A small encoder-decoder audio transcriber, trained from scratch: decoder norm rmsnorm.
Rows from block 4 of the text decoder, named by matrix and row number. Rows with one number belong to one neuron. Each number is 200 + 20 x the weight over its row's rms, rounded and kept within 0 to 999. All counts start at 0. After the name is the row's rms in percent of the matrix's.
# fc1: MLP up (decoder.blocks.4.mlp.fc1.weight, 1280x320), inputs 160-319
# fc2: MLP down (decoder.blocks.4.mlp.fc2.weight, 320x1280, transposed), outputs 160-319
fc1.1055,041,221,183,212,209,196,198,215,232,139,178,185,165,182,183,196,213,172,186,205,185,213,223,212,184,188,229,224,202,176,158,202,211,171,210,219,215,191,192,213,235,195,195,201,210,209,220,188,227,240,216,220,207,160,199,210,221,196,231,156,204,192,196,202,200,211,243,221,188,187,180,202,202,162,188,195,178,204,215,212,195,203,230,221,223,162,178,214,185,192,218,194,206,196,200,184,208,218,198,217,194,216,186,192,193,205,225,195,203,231,207,197,180,172,196,194,177,208,194,181,186,206,217,216,218,171,217,243,203,179,199,232,175,229,199,184,225,208,232,181,167,194,197,215,219,188,186,204,222,226,236,200,200,171,221,242,209,187,161,190,194
fc2.1055,042,185,190,166,186,191,214,220,171,191,195,233,233,208,192,186,187,203,220,202,185,192,232,193,228,221,184,223,195,198,221,214,205,213,220,242,168,187,197,182,183,224,161,181,198,224,195,183,208,170,205,212,192,171,151,210,168,200,226,209,205,164,171,210,216,203,220,242,207,206,225,208,215,206,184,191,207,194,206,205,184,206,264,224,231,217,205,215,172,167,230,213,207,212,210,177,183,198,214,234,195,199,198,208,198,207,219,191,196,192,171,204,178,194,218,182,211,186,207,227,210,217,204,203,195,208,207,215,219,177,190,202,193,171,197,197,213,196,152,180,179,187,233,188,188,189,161,206,225,200,217,227,184,183,202,217,220,180,203,171,200
fc1.1056,075,229,196,192,169,179,238,231,186,216,199,206,182,216,208,198,237,210,189,202,179,225,202,179,192,185,195,199,222,193,186,187,217,201,206,203,253,165,196,200,215,198,173,235,203,198,203,183,201,199,195,179,195,183,212,202,177,193,175,167,210,260,223,219,197,182,203,232,211,200,205,176,168,176,228,195,204,251,180,198,204,212,167,217,193,226,186,195,197,220,200,203,176,230,227,186,196,238,210,190,201,196,240,209,208,242,196,201,204,194,192,195,197,188,158,165,220,177,195,195,192,225,207,199,196,169,213,207,209,213,234,230,215,216,183,201,223,178,187,184,207,218,215,212,236,219,231,170,206,161,170,202,196,218,217,200,180,238,214,172,205
fc2.1056,068,208,207,207,224,187,204,196,145,194,176,216,192,198,200,201,220,184,232,185,193,165,194,200,183,206,214,200,214,204,176,174,202,201,198,198,188,216,189,183,193,211,182,179,190,193,140,172,212,204,180,204,197,229,217,233,192,138,189,214,184,216,203,202,170,251,208,210,220,193,199,221,193,159,187,200,199,235,205,199,222,204,229,256,186,212,218,190,217,212,165,211,194,209,242,203,231,233,218,204,190,221,194,200,200,221,214,191,191,173,185,216,186,177,179,197,193,238,194,197,166,210,202,202,199,214,210,191,218,198,190,186,206,233,184,201,166,219,188,169,197,186,202,203,152,172,212,195,203,195,226,176,181,227,188,193,197,186,211,226,208
fc1.1057,051,170,188,159,188,203,233,195,196,236,231,242,185,201,231,181,216,205,207,213,190,205,188,197,187,199,203,175,163,196,209,199,146,176,192,212,195,191,226,178,218,193,228,219,224,198,191,194,223,172,200,196,178,195,220,183,215,170,186,191,236,218,163,196,227,203,199,197,204,184,216,204,165,210,175,205,215,176,211,202,213,214,182,167,220,234,179,199,199,212,220,202,176,182,199,178,178,230,176,206,188,231,203,212,189,201,226,229,192,195,205,202,191,184,179,215,206,227,186,198,198,236,194,167,197,180,186,219,227,215,197,214,200,201,203,165,199,201,201,155,194,212,214,208,177,214,231,236,205,194,191,181,170,215,200,189,253,206,192,222,214
fc2.1057,048,202,185,202,194,184,205,229,203,224,206,270,238,219,230,216,226,225,200,177,213,209,198,178,207,174,213,219,199,187,213,190,195,198,195,155,196,219,194,223,211,191,230,219,173,194,217,195,197,168,172,204,206,200,217,194,216,198,198,185,206,194,187,183,192,164,195,173,190,195,191,212,178,166,219,178,178,210,196,237,225,167,245,212,159,175,209,192,207,188,187,185,213,155,231,226,180,186,160,221,222,221,237,187,216,204,204,199,207,185,200,179,184,208,191,193,179,207,177,199,185,207,218,216,176,200,184,169,166,204,186,233,167,224,178,193,202,195,201,211,231,173,231,170,177,212,209,213,194,162,250,200,192,214,198,250,170,235,191,176,173
fc1.1058,089,211,193,185,203,148,205,202,219,188,223,219,198,223,205,180,183,203,177,197,217,227,191,180,185,193,237,151,211,203,190,221,197,222,229,203,198,192,177,228,184,140,219,229,180,202,194,169,208,199,213,228,220,207,215,208,230,182,196,170,191,207,218,218,217,193,210,177,186,228,230,204,237,179,220,205,190,212,209,179,163,231,184,205,213,193,241,210,222,207,182,220,212,198,181,244,201,166,205,214,204,211,167,164,169,210,194,199,197,187,231,195,158,190,250,196,218,205,230,188,180,208,224,206,184,216,191,223,184,197,194,184,189,205,205,180,215,246,188,223,152,214,225,177,213,197,167,186,178,203,249,184,177,204,192,215,184,229,202,223,203
fc2.1058,080,213,226,225,213,208,217,217,189,187,162,135,217,208,213,170,236,176,193,219,168,192,184,198,198,184,211,198,200,184,157,223,217,181,211,183,211,197,186,230,151,219,197,201,189,172,241,196,212,180,231,214,184,179,227,181,188,191,205,178,208,195,195,190,200,191,256,227,170,180,199,198,200,211,226,219,180,198,211,167,192,213,194,175,193,206,198,208,200,213,172,195,192,181,211,205,225,216,215,213,201,163,204,217,219,204,202,201,217,220,194,177,194,190,174,187,200,176,201,214,187,169,190,189,220,199,240,193,213,187,201,202,192,154,206,195,206,194,186,181,172,201,198,202,205,202,247,194,194,161,225,168,210,199,213,177,159,186,174,184,206
fc1.1059,114,187,187,192,231,201,192,178,205,166,223,210,206,222,197,188,218,178,201,189,191,214,218,206,177,234,180,194,191,183,220,247,175,193,212,218,186,202,211,206,202,223,186,178,241,195,191,199,226,194,195,242,180,214,191,162,217,190,187,220,165,241,182,195,219,218,199,236,217,207,220,193,208,202,199,185,144,199,199,237,184,172,214,206,240,168,215,179,157,173,174,217,210,221,185,190,208,210,202,206,183,226,220,212,176,212,206,193,198,214,194,237,210,223,197,222,200,204,175,204,212,201,195,223,179,184,204,219,205,188,211,174,228,204,165,207,215,197,181,209,181,228,171,205,212,199,162,194,199,190,202,202,196,174,200,194,204,195,213,209,193
fc2.1059,115,212,179,232,210,191,170,198,185,221,203,191,223,197,200,240,200,210,221,205,225,200,183,168,232,235,187,199,236,210,215,195,217,163,168,194,187,209,174,172,185,172,201,201,207,191,165,180,230,211,200,180,166,229,206,232,208,173,210,187,147,213,177,205,176,228,190,209,214,208,239,186,204,214,196,201,191,180,200,210,204,193,201,212,247,218,187,209,194,258,206,187,219,205,194,210,210,189,208,173,169,218,225,194,217,195,216,196,188,194,204,216,198,213,226,213,195,204,194,207,186,209,173,168,161,192,216,184,178,156,197,232,210,226,237,201,198,214,203,186,191,210,192,214,225,188,186,196,217,175,228,207,203,218,184,192,222,205,181,206,222
fc1.1060,081,189,195,212,164,208,195,197,208,211,189,185,206,183,207,173,223,212,201,206,253,234,208,198,171,230,203,207,196,205,218,217,198,185,189,211,210,203,169,221,206,194,196,197,216,196,211,214,216,205,210,195,180,230,202,268,191,205,206,159,183,240,191,197,205,175,215,178,148,206,213,193,207,169,202,215,229,204,165,171,223,200,195,185,191,182,197,234,175,231,220,226,167,202,207,194,207,179,252,210,165,187,182,216,223,202,239,213,231,201,171,208,215,196,214,185,212,203,189,242,175,194,176,205,211,194,171,209,220,179,214,176,208,219,217,163,192,193,241,198,202,198,177,208,210,203,209,188,205,210,190,228,207,225,197,204,189,226,182,190,201
fc2.1060,078,225,231,186,198,216,180,226,208,222,178,193,216,182,211,215,211,225,181,231,241,202,210,171,173,181,241,156,214,215,171,213,156,174,201,216,184,186,188,189,221,209,213,219,218,178,193,203,176,197,198,177,217,200,193,204,174,166,225,194,201,213,222,186,193,211,241,181,191,224,215,207,209,189,237,164,203,214,223,201,228,201,202,211,231,174,194,185,184,218,246,180,188,167,193,210,219,184,187,217,194,195,171,191,172,211,220,166,207,195,219,198,204,211,191,195,180,203,197,229,187,214,238,196,186,180,191,208,149,232,249,212,222,215,189,205,185,195,205,202,164,201,186,232,205,232,206,189,232,208,220,203,179,210,184,208,204,216,197,232,189
fc1.1061,124,202,217,207,215,201,209,206,200,198,200,213,207,192,217,219,214,201,187,197,192,172,192,199,201,219,219,191,181,156,194,202,218,187,209,225,213,205,206,193,248,204,201,198,173,215,225,183,174,244,227,211,184,213,157,197,238,195,191,219,204,228,213,225,211,202,219,177,189,211,172,195,201,229,247,221,201,211,215,194,194,221,236,213,197,169,196,234,175,242,169,198,176,196,192,177,190,189,175,212,228,187,217,231,225,223,214,223,167,181,189,214,168,182,179,176,213,189,183,211,197,154,191,189,203,150,236,179,186,216,201,200,197,221,198,216,232,201,207,212,233,221,213,209,221,208,230,206,203,182,183,186,165,196,220,190,219,195,173,234,169
fc2.1061,124,193,221,212,208,225,171,229,200,201,214,154,206,186,200,205,225,225,206,231,178,210,186,231,178,196,194,196,184,224,199,181,190,189,211,195,180,206,215,178,204,206,182,199,198,212,207,215,186,194,165,159,196,224,212,221,265,198,181,194,196,241,190,177,213,161,197,169,198,190,213,248,235,202,198,212,214,181,149,167,178,198,163,206,148,221,212,198,183,198,206,192,184,204,182,181,176,199,208,206,217,198,191,247,202,199,213,202,203,185,188,235,216,187,188,164,194,204,203,194,219,206,191,218,193,207,161,241,191,214,196,168,191,199,201,212,240,218,178,204,194,201,198,194,203,222,211,207,159,207,226,214,204,213,207,164,202,232,218,189,150
fc1.1062,101,188,188,220,202,186,230,211,157,219,220,213,225,214,194,218,186,206,169,212,221,224,181,179,170,224,230,227,198,163,196,189,197,192,169,184,214,199,200,162,192,182,202,175,194,198,216,237,228,164,196,197,180,188,212,183,196,162,226,226,221,189,202,161,200,200,168,226,201,219,195,208,200,181,207,195,183,224,218,197,229,171,231,207,250,211,199,192,180,166,196,228,231,149,238,168,201,208,196,181,182,202,210,220,205,210,218,227,182,186,178,205,160,211,201,175,208,227,187,213,193,193,236,218,204,195,202,189,180,184,184,198,211,203,190,204,200,195,244,183,234,194,182,263,180,174,230,200,210,219,215,179,219,179,221,222,221,219,213,163,196
fc2.1062,098,220,230,201,228,188,197,190,169,209,166,204,194,229,209,201,207,200,219,208,199,203,221,211,207,228,204,171,254,242,187,219,196,196,183,226,212,204,132,190,198,177,218,182,205,232,222,167,154,199,205,202,201,237,198,220,216,183,125,159,207,196,218,184,190,192,214,168,211,202,161,199,215,190,201,183,173,212,208,242,171,206,202,199,178,193,206,159,191,187,190,219,190,190,208,191,175,200,164,186,175,182,214,199,222,216,187,193,213,222,220,190,194,191,209,211,180,226,177,181,196,204,205,186,206,176,239,184,224,230,182,155,182,202,226,182,184,218,214,198,218,226,200,182,204,216,187,166,250,173,169,204,219,216,172,206,207,170,207,184,224
fc1.1063,084,203,238,226,229,153,192,178,229,185,217,191,227,193,196,208,175,194,236,188,193,198,218,221,171,227,197,223,215,189,239,209,174,209,246,205,204,177,169,206,216,185,231,200,205,179,199,217,185,208,175,222,180,226,227,198,215,183,209,220,181,196,257,206,236,204,190,232,216,216,196,198,188,205,191,210,202,184,211,221,198,205,213,216,197,227,203,204,188,152,196,212,199,182,183,197,196,182,212,218,198,195,204,204,191,217,204,194,225,203,235,211,211,185,194,189,186,205,185,228,215,214,216,166,191,183,195,205,189,150,225,181,212,267,154,171,226,235,243,181,224,176,172,197,218,222,212,233,215,214,184,186,207,200,206,199,176,184,159,168,203
fc2.1063,090,212,198,201,193,181,213,212,193,192,191,178,214,192,198,226,220,207,202,239,190,201,194,191,188,169,211,184,240,191,207,182,221,188,181,191,206,198,219,197,173,193,193,196,197,183,189,231,206,192,184,197,140,191,204,207,218,192,180,198,199,194,206,168,171,182,218,172,172,220,192,194,219,188,190,202,204,226,188,182,169,180,231,202,206,162,169,193,198,219,236,167,194,186,210,177,203,191,189,169,206,197,193,214,175,212,198,196,177,200,218,159,191,210,210,208,239,206,199,206,192,178,170,208,210,218,176,213,215,194,204,209,182,229,194,210,208,211,194,217,158,200,202,252,209,192,194,154,189,205,206,195,193,198,205,195,178,207,190,207,220
fc1.1064,064,190,182,173,149,222,198,256,191,196,217,165,244,173,238,187,194,214,214,209,205,228,205,208,188,228,194,195,211,243,205,168,190,172,219,178,218,202,220,182,221,207,221,198,200,201,222,184,170,223,193,175,207,237,200,182,213,212,193,196,189,252,213,196,227,184,199,174,225,223,178,205,202,176,222,200,218,212,199,212,181,198,197,210,209,191,204,210,179,186,207,205,202,195,184,186,180,179,169,207,174,195,211,219,185,199,180,207,186,220,229,252,229,211,180,207,237,214,195,172,220,184,183,202,172,176,191,178,205,163,219,221,203,155,220,186,174,219,221,212,208,218,207,193,200,195,179,199,214,185,188,171,208,219,178,174,194,179,191,185,235
fc2.1064,059,168,224,198,201,192,170,219,205,201,217,234,188,203,212,220,178,203,158,212,196,175,225,200,151,181,215,228,206,210,228,194,202,179,166,224,192,172,189,180,202,188,191,174,192,242,208,218,193,217,201,208,183,203,252,196,197,164,215,191,208,188,220,220,206,218,253,233,174,199,184,222,197,178,211,174,194,215,189,196,191,203,211,175,212,210,211,182,196,196,191,193,195,186,193,183,193,208,221,206,184,185,236,208,172,196,175,207,164,199,157,207,249,202,180,199,231,203,197,180,168,212,215,194,211,196,191,225,197,214,171,188,223,133,190,201,195,159,211,213,172,217,227,193,192,196,213,195,218,209,193,197,201,157,205,193,219,217,222,212,214
fc1.1065,118,201,209,181,199,222,207,211,201,185,203,198,196,182,184,136,199,208,209,213,187,190,177,197,223,212,203,236,181,216,210,168,207,180,178,233,188,240,247,217,198,180,187,187,240,174,188,265,221,218,230,166,202,190,214,159,235,199,200,217,194,214,217,197,205,202,203,225,227,232,200,178,185,242,204,192,174,198,159,201,229,199,169,181,206,191,188,174,219,203,217,199,185,177,192,225,173,195,204,190,192,210,209,202,200,168,202,201,197,224,179,179,212,219,204,215,183,225,209,184,187,183,196,213,188,218,211,192,215,186,206,190,155,162,218,227,217,219,190,180,205,208,199,191,211,182,192,162,193,183,199,183,177,188,161,222,176,194,205,202,201
fc2.1065,115,228,198,199,251,195,197,209,216,198,194,171,225,172,186,207,213,196,216,180,203,220,199,200,224,174,196,208,183,183,214,157,195,190,184,218,164,214,208,203,203,191,208,135,179,179,228,191,197,201,169,212,165,175,168,209,219,198,200,179,171,226,226,215,210,206,219,177,237,192,231,180,156,207,209,195,183,233,197,193,191,229,203,190,173,177,196,204,196,181,234,209,191,221,233,197,181,203,183,183,220,193,194,229,171,177,193,196,192,197,212,233,181,200,188,243,188,178,193,211,209,183,190,215,167,184,186,207,197,213,176,219,185,191,241,212,207,173,181,210,161,205,202,159,212,225,175,176,167,206,207,229,216,187,205,216,182,201,199,199,196
fc1.1066,100,191,177,193,196,200,185,205,235,192,243,188,171,186,221,230,210,229,174,192,220,208,196,182,189,196,202,216,199,196,202,174,197,193,232,214,171,177,173,232,217,214,231,195,206,188,173,252,204,184,197,209,227,206,165,180,219,152,217,208,189,210,239,183,196,192,194,206,187,172,181,217,240,179,185,213,215,180,234,184,192,205,199,195,193,179,215,203,193,213,232,191,191,205,209,241,163,191,200,224,193,232,176,261,201,168,198,231,206,212,227,195,183,213,193,200,198,171,181,193,192,195,174,214,203,156,185,168,166,188,178,247,190,155,201,183,200,216,197,225,228,200,179,199,202,185,199,235,197,188,198,165,215,172,210,205,170,201,242,219,188
fc2.1066,105,203,200,212,208,233,196,203,191,228,158,178,198,197,206,218,184,181,210,174,168,188,194,196,206,200,201,176,218,229,248,223,189,219,207,222,215,211,217,178,230,233,190,190,154,218,208,203,212,218,215,199,197,228,205,185,142,180,185,141,207,157,207,218,223,226,217,166,223,206,212,200,211,202,185,194,183,179,203,232,201,195,201,191,246,211,223,227,178,198,173,192,214,212,191,186,236,230,213,186,219,225,189,198,207,201,189,218,200,199,186,212,206,210,223,204,210,148,189,205,170,173,207,216,175,190,226,202,212,212,193,167,237,228,171,222,240,173,195,217,220,200,210,162,177,242,189,221,202,187,208,202,187,177,180,165,200,190,214,206,196
fc1.1067,086,185,183,215,211,210,212,215,200,166,215,222,168,173,191,198,217,212,202,242,212,183,191,165,181,213,198,222,197,187,213,210,170,204,190,219,202,234,182,188,206,172,213,181,202,219,193,217,204,198,218,216,251,193,188,225,212,205,198,231,157,200,218,197,200,248,248,202,171,175,213,210,201,171,179,195,176,163,195,181,187,195,200,193,204,166,205,243,191,185,246,210,214,197,202,216,207,166,227,194,176,200,190,185,199,202,247,192,210,223,193,219,203,179,208,198,215,226,232,189,224,206,187,208,227,194,184,229,208,189,151,216,214,203,172,200,202,206,217,183,180,225,194,190,167,181,218,190,210,179,185,193,177,207,205,244,211,211,195,210,188
fc2.1067,094,205,202,227,221,191,227,210,235,199,197,187,189,222,234,196,206,219,197,210,214,211,182,175,185,180,179,187,204,234,192,234,188,219,211,231,194,180,215,195,211,223,154,203,198,169,244,187,209,198,182,164,221,198,208,216,205,192,187,217,236,209,199,186,222,198,193,204,207,190,162,202,206,201,192,212,212,180,205,194,223,190,203,190,190,202,170,180,238,156,207,204,191,210,209,187,215,197,179,162,218,183,168,188,178,177,204,201,199,170,204,231,183,211,247,207,199,186,161,199,222,178,209,190,252,197,176,181,190,231,210,195,181,167,191,186,207,185,196,178,200,194,177,188,204,203,176,189,181,237,195,193,176,210,237,186,205,207,199,220,226
fc1.1068,137,177,179,229,198,235,222,166,176,209,172,207,202,221,178,179,234,191,233,188,198,193,205,194,182,182,181,223,200,189,177,202,207,190,221,201,193,219,195,205,205,208,197,161,224,210,221,180,190,184,186,228,205,200,181,213,188,185,171,200,189,186,164,190,185,229,208,154,191,181,235,188,192,207,209,217,221,182,221,157,191,213,197,212,193,183,206,175,209,181,193,206,182,219,196,221,224,231,196,216,177,162,213,181,214,193,232,211,191,210,208,217,216,234,188,187,199,239,208,184,180,214,223,208,236,193,249,183,232,229,193,181,234,195,196,184,191,190,170,220,193,190,199,230,220,179,226,180,184,255,196,247,211,213,229,213,189,181,233,209,222
fc2.1068,134,197,213,220,185,174,193,174,199,226,229,219,184,206,184,191,206,183,187,176,138,194,210,219,201,216,214,200,208,202,213,195,198,190,207,183,206,215,206,196,211,211,164,210,224,164,176,253,195,198,173,224,214,184,210,185,208,191,212,180,168,191,247,187,214,216,194,176,204,213,188,193,187,188,175,207,195,195,195,203,173,209,198,157,180,179,214,221,221,153,179,206,202,192,199,220,181,211,231,190,197,190,224,176,211,235,184,189,228,211,167,163,195,206,198,182,189,191,186,196,213,181,180,203,170,178,186,226,214,179,182,208,204,198,206,176,183,198,223,246,181,201,190,202,200,207,151,183,180,192,195,219,222,190,172,201,201,201,215,208,187
fc1.1069,091,215,235,204,178,179,184,209,168,217,207,149,187,197,179,173,181,171,183,191,213,189,205,195,175,203,209,193,206,207,195,193,202,215,195,197,202,200,195,184,162,235,241,242,191,214,223,200,204,208,219,234,214,195,212,232,209,193,186,209,172,208,192,233,179,210,194,223,213,181,210,206,201,193,218,198,207,178,222,219,198,226,197,212,202,252,232,205,204,189,205,222,239,236,175,196,194,197,204,197,188,231,225,193,202,205,181,225,204,210,223,201,210,237,189,239,222,191,196,194,174,222,174,220,200,250,198,168,204,197,222,149,234,186,193,181,162,210,183,196,241,195,185,168,220,218,227,184,242,199,219,210,208,200,182,189,197,210,210,187,194
fc2.1069,085,186,197,210,229,193,221,205,178,232,195,198,187,176,189,180,186,168,227,209,170,203,185,203,193,229,170,222,197,188,190,200,206,224,230,201,214,217,205,184,172,196,214,199,214,205,208,182,175,211,148,210,219,247,236,183,206,131,191,212,243,215,205,197,168,178,166,197,184,218,229,231,191,182,217,209,221,188,189,200,187,213,174,181,179,202,221,208,195,190,210,240,213,173,221,237,208,198,200,194,197,195,219,195,184,155,217,203,194,227,165,173,237,198,204,209,209,179,198,181,196,190,203,222,191,214,177,229,158,223,204,199,188,199,221,176,204,170,186,194,178,208,202,161,193,212,176,188,189,224,217,176,164,195,191,250,225,225,215,224,209
fc1.1070,076,154,190,187,194,207,216,207,201,157,222,176,213,178,219,172,171,207,168,217,147,219,188,164,190,185,175,204,217,220,163,232,199,171,198,212,217,206,196,184,172,216,210,203,209,203,184,218,194,213,219,199,196,208,207,216,219,205,177,214,197,169,225,205,211,196,212,176,225,181,200,200,154,226,219,239,189,203,201,149,216,189,194,180,214,169,196,190,204,230,209,243,194,215,222,223,195,189,208,205,207,201,160,181,219,216,178,218,187,171,214,218,220,198,214,212,227,209,165,226,214,183,234,227,219,182,174,210,160,171,221,173,208,198,174,210,193,238,179,219,205,192,222,181,198,204,199,188,193,182,194,190,236,192,177,195,180,166,205,191,194
fc2.1070,078,186,212,173,211,215,187,216,210,172,159,222,170,183,182,181,194,202,175,211,176,200,209,205,187,191,188,190,207,183,175,213,192,176,192,224,169,228,200,221,180,173,161,197,226,206,224,179,209,221,183,200,194,208,197,160,156,207,193,211,255,194,187,254,185,205,186,201,208,183,204,211,178,216,186,180,209,227,192,209,181,180,170,186,186,228,223,208,193,215,200,155,218,211,220,205,208,203,172,210,227,204,195,201,172,216,199,250,182,205,211,206,204,211,186,184,196,184,237,211,177,213,200,223,207,207,204,172,228,136,179,219,212,171,217,168,196,213,184,178,201,217,198,177,192,184,197,234,263,203,164,217,157,201,219,216,232,183,192,190,193
fc1.1071,179,227,217,229,168,239,210,197,176,190,197,186,199,163,181,214,204,219,230,205,221,181,211,156,199,216,233,208,207,179,226,239,161,172,219,197,204,213,201,216,183,218,190,213,203,181,214,199,198,206,236,199,163,193,209,175,223,203,211,206,211,200,208,201,209,238,211,183,178,214,252,212,178,228,178,191,195,211,205,197,214,220,183,212,232,161,211,196,208,148,251,203,218,170,201,209,186,190,161,238,141,203,184,194,175,173,189,221,216,201,215,186,225,234,182,210,173,220,200,174,191,214,239,184,208,173,167,213,200,189,219,183,174,198,209,184,190,243,204,229,195,196,174,199,185,209,206,228,208,239,219,198,204,207,230,204,201,208,219,256,160
fc2.1071,175,182,207,229,158,221,210,182,188,199,170,204,192,190,189,166,258,221,187,201,196,206,216,214,206,185,205,237,204,191,221,181,162,190,179,222,186,177,229,228,187,208,212,189,186,244,198,199,186,191,230,200,219,178,176,211,196,153,211,196,215,200,211,230,179,199,219,243,171,213,213,202,227,188,181,179,193,239,195,201,177,220,211,227,168,212,216,204,186,203,190,207,209,164,210,192,217,198,198,210,179,212,190,159,163,216,187,178,182,205,213,159,227,228,207,179,190,205,235,203,199,223,170,151,188,199,187,206,190,214,196,188,204,163,207,214,200,196,176,184,219,188,210,170,201,199,215,176,220,180,213,158,206,241,190,204,156,211,216,161,204
fc1.1072,076,186,173,229,215,179,204,214,204,165,205,202,174,223,203,174,165,203,195,187,212,201,222,200,160,210,210,210,192,170,213,202,184,207,230,193,191,211,175,209,209,236,185,208,201,195,184,187,207,168,168,186,164,190,202,205,244,206,233,182,216,184,170,203,208,197,188,180,203,190,187,159,210,174,210,208,202,206,229,219,197,194,181,217,179,202,199,173,189,155,219,219,211,213,234,159,228,182,152,210,179,190,192,203,247,218,223,229,172,192,190,229,202,196,203,218,212,207,181,229,202,231,214,218,224,202,172,197,189,160,214,199,185,178,230,196,189,207,203,196,215,223,144,197,198,187,229,193,165,206,220,198,190,231,221,182,198,212,228,198,200
fc2.1072,075,207,231,199,225,206,193,173,219,218,222,203,182,177,209,172,170,191,172,242,215,177,210,191,206,197,181,183,232,196,237,211,210,195,161,240,200,207,218,211,215,208,218,181,195,187,223,209,219,232,264,180,220,211,209,219,203,218,202,170,192,163,218,191,195,186,196,176,192,203,193,222,193,237,208,205,210,187,218,211,229,209,204,192,193,191,196,207,198,187,217,183,219,217,218,200,208,207,169,210,195,191,200,210,188,203,187,185,236,227,219,209,200,217,192,212,191,225,210,210,207,221,215,172,193,197,211,175,207,168,229,170,155,164,184,205,199,195,164,183,230,190,228,210,181,223,227,203,170,200,195,205,215,223,207,162,197,177,204,172,219
fc1.1073,117,183,179,192,160,184,188,174,193,230,224,200,177,200,176,199,196,197,176,178,208,199,197,173,232,174,204,187,172,213,191,203,171,212,238,166,175,148,248,172,199,188,211,205,179,178,205,203,188,185,190,176,216,215,198,209,194,188,229,173,218,223,192,205,202,233,206,198,186,263,175,195,222,193,165,206,201,196,253,194,171,227,209,217,222,159,206,208,194,198,184,216,200,188,155,218,190,201,175,185,197,181,211,209,212,191,215,187,191,189,178,202,198,201,200,205,223,181,200,197,191,213,181,233,173,208,203,193,211,188,199,243,208,211,205,212,221,184,208,203,198,160,161,172,198,196,207,198,201,204,214,188,224,179,185,217,213,193,175,241,192
fc2.1073,124,195,184,174,205,230,190,220,190,229,164,250,195,206,205,197,161,218,194,218,205,192,164,196,202,211,195,179,161,221,190,216,187,199,180,193,197,193,191,196,200,202,180,181,221,184,190,209,170,216,189,210,218,196,192,201,179,157,197,205,197,194,201,220,181,170,175,218,190,214,182,182,199,197,204,230,195,166,208,164,212,176,177,197,221,233,219,240,126,177,217,176,192,208,226,191,200,218,191,180,215,223,182,139,203,217,172,207,207,194,179,191,173,210,222,237,180,209,201,226,212,203,186,191,218,192,178,223,173,180,197,201,218,244,197,195,214,189,191,178,214,215,230,212,221,203,164,199,207,228,194,188,180,194,222,203,214,230,213,184,168
fc1.1074,107,226,216,189,192,230,213,182,224,210,228,184,188,173,214,173,198,191,213,174,200,172,219,210,192,257,224,200,173,214,193,182,217,207,174,211,206,161,190,179,213,206,195,226,173,169,186,201,212,196,230,179,201,185,198,233,238,185,225,197,223,194,225,182,194,190,224,190,232,217,220,190,235,183,190,160,198,214,230,195,198,235,196,190,214,244,176,194,186,177,208,210,193,208,213,180,193,206,214,201,213,177,171,187,201,194,180,210,212,213,207,210,240,198,200,165,220,191,213,139,222,193,214,189,191,184,194,174,215,209,228,170,202,215,171,198,176,202,225,208,205,222,211,172,182,182,199,232,166,251,168,205,195,216,207,203,198,228,150,199,209
fc2.1074,101,171,212,199,223,222,163,197,199,227,181,174,204,200,200,173,171,178,178,207,235,201,206,211,170,179,202,214,188,224,239,226,200,200,198,191,227,220,179,169,177,154,167,184,196,225,210,237,212,199,224,191,196,196,211,196,205,192,233,217,188,219,185,177,206,226,185,193,222,187,208,166,207,188,216,172,221,208,215,199,178,178,190,184,205,239,212,199,201,163,208,194,197,228,228,205,209,234,202,208,190,201,231,216,190,188,149,212,155,191,197,194,211,205,197,221,196,229,212,201,197,185,176,192,161,201,189,177,203,181,208,213,160,200,241,173,163,208,232,199,199,209,194,219,220,189,193,180,171,228,200,193,177,205,210,221,220,212,194,198,250
fc1.1075,137,213,213,202,176,195,199,214,195,178,178,228,190,193,230,180,164,195,224,176,183,206,189,212,202,198,183,176,204,224,192,198,212,224,214,161,181,172,220,188,179,213,179,205,191,199,205,184,205,204,184,175,166,165,187,219,204,204,183,173,173,215,211,211,180,248,204,199,220,192,158,177,185,163,201,193,155,189,214,215,212,194,221,216,216,173,188,184,191,185,178,241,184,192,228,242,202,176,200,211,214,204,184,221,208,213,158,195,225,228,182,205,223,218,196,259,248,182,192,208,185,196,189,192,231,184,166,182,203,179,203,196,175,178,206,178,228,214,203,197,213,193,193,207,175,220,192,201,174,203,169,211,179,199,227,200,168,205,212,179,212
fc2.1075,141,225,193,210,184,168,178,165,219,199,199,208,233,172,207,200,200,213,220,217,181,184,184,190,205,196,206,224,203,217,209,189,210,174,209,190,209,196,225,250,196,194,180,214,202,217,177,194,210,144,179,204,248,202,189,204,209,182,197,192,193,209,201,209,237,191,195,232,197,201,219,199,238,221,184,186,193,206,217,233,207,194,170,205,218,193,190,208,198,196,208,206,202,194,217,224,210,189,165,175,232,204,208,187,247,210,206,193,223,221,156,239,172,227,215,185,197,210,217,198,228,197,214,198,206,181,183,214,186,225,158,174,199,220,217,203,207,249,228,199,193,213,224,212,235,181,169,192,191,226,203,212,219,189,185,163,205,200,211,209,189
fc1.1076,137,216,185,162,200,183,189,177,216,195,212,194,205,196,207,193,203,214,178,201,167,222,220,213,185,215,197,181,214,196,204,216,199,180,229,203,203,198,194,240,187,165,192,200,186,221,213,222,225,185,214,191,221,223,243,169,183,184,176,206,160,202,177,195,193,204,204,148,177,207,184,201,210,227,195,184,205,200,185,183,208,222,169,234,210,225,208,186,187,187,210,216,192,220,203,202,213,180,210,207,201,202,194,196,209,196,160,207,204,210,200,205,169,207,197,207,184,176,213,207,209,156,220,221,221,247,198,198,209,197,232,210,182,197,198,229,189,183,212,213,180,190,192,189,219,207,235,177,197,153,193,172,156,210,205,197,183,202,190,196,204
fc2.1076,126,202,187,170,190,203,200,215,230,206,196,213,177,197,223,212,187,173,184,202,210,165,190,208,228,223,199,178,223,174,194,248,218,226,176,204,213,219,200,245,189,216,183,228,189,207,172,177,186,193,205,226,233,192,194,174,159,210,209,192,175,196,165,202,179,171,235,198,201,220,199,182,211,227,199,226,204,233,187,227,192,196,210,182,208,200,200,167,161,221,208,198,186,224,169,202,189,218,190,207,201,210,207,217,201,217,191,201,226,186,190,203,191,224,167,181,212,201,182,231,187,216,153,200,168,218,172,203,174,223,201,184,196,172,192,193,200,153,167,195,198,191,183,200,223,208,243,184,223,217,201,205,215,179,179,209,190,170,178,196,191